A small autoregressive pixel model, trained from scratch.
Model: 20-pixel images, arch transformer_decoder, layers 12, norm layernorm.
Training: soap at rate 0.0017, 9900 steps, batches of 64.
Data: trained on pixel-art sprites of 400 made-up characters on tiled backdrops, 1.6 epochs.
Rows from block 5 of a small autoregressive pixel model, named by matrix and row number. Rows with one number belong to one neuron. Each number is 128 + 24 x the weight over its row's rms, rounded and kept within 0 to 255. All counts start at 0. Numbers have three digits each.
Before each neuron's rows are labels from the 100 images, of 14976, where the neuron reaches its highest value: "responds to" is what is common among them. Only what is clearly more common there than usual is listed. The data: pixel-art sprites of 400 made-up characters on tiled backdrops.
# fc1: MLP up (model.blocks.5.mlp.fc1.weight, 512x256), inputs 156-207
# fc2: MLP down (model.blocks.5.mlp.fc2.weight, 256x512, transposed), outputs 156-207

responds to: upper right
fc1.5:157131129098154155128146117115146133153138137127087136133101143108140161158120098159139108105093131129160139097142158118119125101146126154160145130130154138
fc2.5:109170144144093089161081118176097135113114133133187117090138136108139114115142113109135164121147078100081133137100080180187168167116125098083141112115126144

responds to: blue
fc1.244:104113148091109099145116117143135101136094103175147123122090129121108110157141104130105131096145152115117152105129140089144108113150127124088137116130107129
fc2.244:148146146124130120147163120158074095131115150143080136117165130093093124147099150133119126138124117153148117143145113162104155126119082149121144130159135133

responds to: red
fc1.64:146117117138074145108153125135120122096134096112090122102159119107128106151113164125133122138099129119087154107132135160124100151188130157105137136093104097
fc2.64:110136144117172132117095149088149112156112121124126131174117142125100147151122149185112083135167175143136101086100096106116127108129095115124127162115148130

responds to: red
fc1.56:158128165123143112090121174116097119152158124121133091118117167116106120134114116103100121119147109118153119123168102118141133124118128107158145154132120137
fc2.56:158114132143076154144127109135155147099112165138130166141162121119129139090126139150123112140144124120112147128067158145130146151103139132101137160081106145

responds to: orange
fc1.493:103119112167104177097088088094143104120141092152142133126106175152103182174143145115133115109124103141098161120149124077101122148143134116125150094122158131
fc2.493:142151084138162146121151127111113130115157107066160117117141142113155121136126183125117073119064127099125127165102130141102132111102097103079143159141114140

responds to: pink
fc1.87:111101126173099149142078110083145124148131114131110112141101135143099151159163120084129117113152097074135158135137122123129161123120080126131120106169112144
fc2.87:130126097119121136059158155117112161127126150115119104113152108110151156091129124117133153190158111151095107121157118127127151133102140117100111139061153173

responds to: upper right
fc1.282:134093104127149135142105138126076101120132102135115161142141107133126125125113086158141159086147057162177120092138150129142111166104141098191090121142157131
fc2.282:153093142135084157117094108146094107111162127130108133153089179137158193135105157116133106079168107150169116163136122076102107128156068106159124121147165150

responds to: brown
fc1.490:092146126140180119124181104171126146098145131132153130142115162159133141144126162124117180139115108123087129086103129109093131107132155149100130115127181142
fc2.490:110118147141134117149130149131151082161119096115121153110153126093134144141141107152148118096100164141140136139122127140128066122160116133119118183092151117

responds to: black; large
fc1.278:124152136128098163149134175126097112134141110106132126136105127118135108122138159100095132144136133137168088090129124111131154154061128146169107095169147146
fc2.278:124134140125141104130170131112150156136146130085147131150128122155162120048125122128123116133140154116092200125129123156125145120146109145132135153128138101

responds to: large
fc1.361:098091138141171110151086160182153105086161147149131127137130116111142104102173107136122133152108180139144148167139102126070102148094105108104125134122148115
fc2.361:128135155128107167106149099074111126156132107130111135146145143157137170153103133118099104084113101174117121101133132142162175126172134141158150091127141114

responds to: grey
fc1.106:104152122106160161126148100115154135159143184141141131091086198161083203160109114146117136164122136130142127117122146104131140107110171157114168108153137133
fc2.106:120112143119123116134115149134117148099103093151163141132135141107171093071133115089133139115154112138130159118175184131154098140149120107133105149092145143

responds to: grey
fc1.286:158113127140097158073079149117058146104119126125144113126139122089092109111137139094098147095130154164131101104114109136153132117119132147140126098138115071
fc2.286:107143130114132092142192128140166132153127123112133126150127119130166102166137103183123104142115120096130159155158136111091108141171101117101130128126159136

responds to: blue
fc1.270:132142131096121152148119129093173144109143150176161172139118105129145136148136143117078127088126131144140112153078138157065095143122129148126114127132126137
fc2.270:121099123099146117120112135135114097131188116128179127092145129109130134118172148126138098107132142138158146125130124130136137064106110165087141109114118130

responds to: upper right
fc1.292:118112136140135116161149133120122118115123094103089142133197111099154151108144163090175117097115144132140103121156130138119117159185122112127127102130160125
fc2.292:135133110124104117152061120140130144143106107137120137127129120168110107149144120125127144150147135146126160133113141144135113096105094134112114131150105156

responds to: brown
fc1.351:167152102131136150131137171170134114111163123116117146191134140118148161090143141107089105162175145136121111082168112141093127101100115140081111083100121143
fc2.351:104122142134093130142129108110118139162133105117114144124125108180134127114094107157168123130096092094136154177056170126138108118145109121164147121159142092

responds to: green
fc1.115:124146130128117118093132124128109120100122131107142087142148106135120139115182085127117111132132127117158126131116130169145128121151078147127152130152175144
fc2.115:130122131122150107163145127148121114114170161156142141110113127114167142097099144111112125128130136123120158160129110065128099091145107116120123201128129124

responds to: green; teal
fc1.121:147109130126132087157118152161105124154115156137149159128122077154128196110102118155123088150139159129128100107118108135132175126165162145126072126129099141
fc2.121:127121155139165091161178129123131108133141159104075137145146151107165125104059135117137094083149148135135118154159132150152112136131085136119127129138136158

responds to: pink
fc1.507:124138112124107134126172113144146092150102131106092151101076147128197131180130152114124110104121117136173139138077162121105091129131161143157128136106107084
fc2.507:101142118115140137144111120105132138100114131110148118141166119167100124084143123177146111178131158110109129147151118135146129112126102113050116111131142136

responds to: large
fc1.179:108104162145115123160108096071108093156138123131111102135151112138163140108145147113194114133122133149107104192118123132171128097115121163128150136122142126
fc2.179:124112145152145150103119135162146155105113142138159177098125095159069106160111132152108175122163157134154137099113167110125082117153137134133113116120120152

responds to: blue
fc1.211:128107119123110119126128081104103126175178109120164133093118152125175086130148159160131110097154108095104133173142122132138096119115118118153165127134151124
fc2.211:169122105117158130124140151151152121101071156144107126119102132145095138165103097134117170131139139150131117105123107139092137130133118137108117128089110121

responds to: blue; black
fc1.223:122149143130106132147139086143136126132117135147124130164103123123132155119110101138109122141080135161136105132138105088165141140099143161116136114154071105
fc2.223:111141114103120107120169148123109092114162115150133146123151147101123086112140174098141142156139124141114183109110132125097089092154151102108126163148164134

responds to: blue
fc1.220:131104153112139110133128062146124095171183160125113123142161104124126116159086156092112111150106127134141090115120119124102109125147116112110142109110116122
fc2.220:134145123113113140127159123169095108112089130134136087111128093126124079105187131145132130106124153113147125077140129112161122186154169125144127137125102117

responds to: orange
fc1.111:136102081170115178133107084102166139110116118174150160127099110104122101165141106106137120121139165123102173132132158129083112133148126112105156052153119103
fc2.111:151138067112151132097147142117114127115113116123147108144130190075137078146114111140147145137090143096119115125089121141101112065139136120119156128142108132

responds to: grey; white
fc1.114:157111101119142110131157124148098138124105121151144147137132131145094095117085130107102121173134099150134217120148139108115122133124168119111118108123147161
fc2.114:139109094161156077101125154140126128152158178147108109131108119149162103186122147107110124111097129155113113156120142120084142140108118136106099100154148089

responds to: black
fc1.277:126142140095107144080121140114114147107101128148117139145153164079105115127171140197194135119089116129161128138151145087133124136087088101122116122098135108
fc2.277:154076129146153140143165149149114135129170136116141098137122114150141117115096108094099151161173139122113144122074124145142132159107111118129171125136100137

responds to: black
fc1.305:138122172104135112138130133124161126151109110186130131156126144147129141134176134159159138114095066100120144125144153113167109124123160140177097114141110137
fc2.305:110139110139111100125109161110107114116117097129107133122129182154145147098132111079143160134120142149111122123157197091140130125138169140153101137165095090

responds to: blue
fc1.1:073138141144118165166164152141116182139145104132178109146139138156112137127101107148076135113127170097095149155119140092166095139128154157147155086129116141
fc2.1:123129149118180103145135157103147112147112145120140108146134139116111147116163177142149154155130119125140121095104146193146126133099144129084090138088115141

responds to: green
fc1.349:139125138135109146164146131162132138129070128155117116133118126131124152102138094116107103109143167142137131128122121132093106159134152140104115106133101113
fc2.349:143119186124179116147116146168129105090132157110137114127088132114154120106115134140166104146135142134096108124117108115142074127112126157178062138112103142

responds to: red
fc1.303:157103106146115106142123129104143130106141101161126156100098137117135142139152128112139141122162133140120112198115121131153181112157136146144122136134133171
fc2.303:107158194100163133096109121126138121115134140152127081131136150097140164135098140107148109103115139128113080142103126140170093093156136107132119141128122089

responds to: red
fc1.46:115109137120157138143085151125155166105107142128121106154104097090120123149106101127091124105165137121131122120076110139168138143112121103104096113147107126
fc2.46:113164124120108128123120122135089175137153145110118083102142108142142165128119112125115094145140107106158098138148078121127124122130081188143124141084150177

responds to: black
fc1.103:122124153140121108130169118124131158144069110133091129117155115118154101148105098159151134119135178132134171094088141151102105125151143138112119118144115101
fc2.103:117114092152112118125092113111143102114163153151130096099095085127123153107104131123095121140126075142116114162155152092131160164120143117128099125120132166

responds to: orange
fc1.320:166127127149149103112151114125138145133110098175184115082078130121121149179117108136121144112180136111114129172113074131079126089132146123173128142113141134
fc2.320:092144092116085124117139148126131103085141141092117107169198148117141124126119091114123122133106110134146094130124113113133132149136107110140122098109091106

responds to: blue; green
fc1.196:134128104081153137120105159137115127105125114105174139126132143186107105135112125126118171132117153128123112092107141117116094107084138119175095106125134098
fc2.196:132095154151124097126162098173146127136174156155135139133123131113116203140139111193128161134122116097151133117133140158120138110117118136093149153136122137

responds to: red
fc1.25:096121129147161130120142162113105192096138104090100137148124141092111130144159146133121095131085099123131132132129114134183109111117151129155130125142110099
fc2.25:095117139069096117127147091115145098133127142183165123127109119182109098140120089112141101116123151126132141112098164138136104080131125150138089104146122105

responds to: brown; purple
fc1.496:111151131142106127142143147112118172119136123132170160143140120134124122173160132142128136130123095145139121140174154130150062115154150107120154109141135151
fc2.496:170140121088177165154118183111128098087092117113124091121105104137156117149173151111111110152149144112128139131101112146141150116198170157147134122149148109

responds to: grey
fc1.85:143036120143103112142142102128144171078121147121171171116113106142123112155176122125143129135149109097124130120131157106128130124135149127124150117153127134
fc2.85:158135120120157115131140147163136108146125128116104133167134126127127074133116148136161127104102107105116092087088089139104134130109114113151154150160170177

responds to: black
fc1.79:145095077114154111132147124125102146136141117130177145098126136169126174102156109079143161140116115112155133161124116078080096082074089127155124160129111130
fc2.79:129152139148113132174080129125139115114150148135109134152112084073119109127121106147143144125148130076096143121146155162155164157170122120118131102153162136

responds to: large; yellow
fc1.178:076115133119083119071143088155112118091185125074127129132117121145147104093118131130129112152175129149118131137115105156129085116133123134137147103156153112
fc2.178:171137085163155159166155162181102116162153145181138127081141114088143119161124120136126148135092125108130108133162140141144102121122139106115129078096112144

responds to: grey
fc1.94:110096094119136150132113105142146118163128189132097168118097139107169129128169160093161127147115158154118103107148125116092152134103114140137113088127125096
fc2.94:109156157116108092148125121113099136127147103142128129097096096117098123083131097122102147112162090116136131151154159165173115140160101108126128158132149112

responds to: red; brown
fc1.182:103133091159134193101134141138132120114162064118129140124114165129153150192175107107149123130091150117130151158122153151131126115116167130111141108131117105
fc2.182:093134146134121109130122163130125096103149154124125146112114142117084142107087157142177124117143118110133143101149115132116117103127159117150129151081146159

responds to: large
fc1.330:144132159130096116130083086055135155098132154146091140153153151124120151099140133158141157135050123117109171182153101138086138118097106104156140124136108132
fc2.330:132109093138149153114193110138161103149097175117113111131087125113139142173167115140097106143170144202144097119146134111132127135118153153141143129149150113

responds to: pink; large
fc1.155:140137126136109137117115112074150155167131123123088113154127145109098125143158101105098123125172146079102138148134123105129146153144162145151098096132109133
fc2.155:088089110079128150130164138104112126130104099129113135111151121107130156070150129100141146143184106112122053137120123136176137111137107134127114137131134176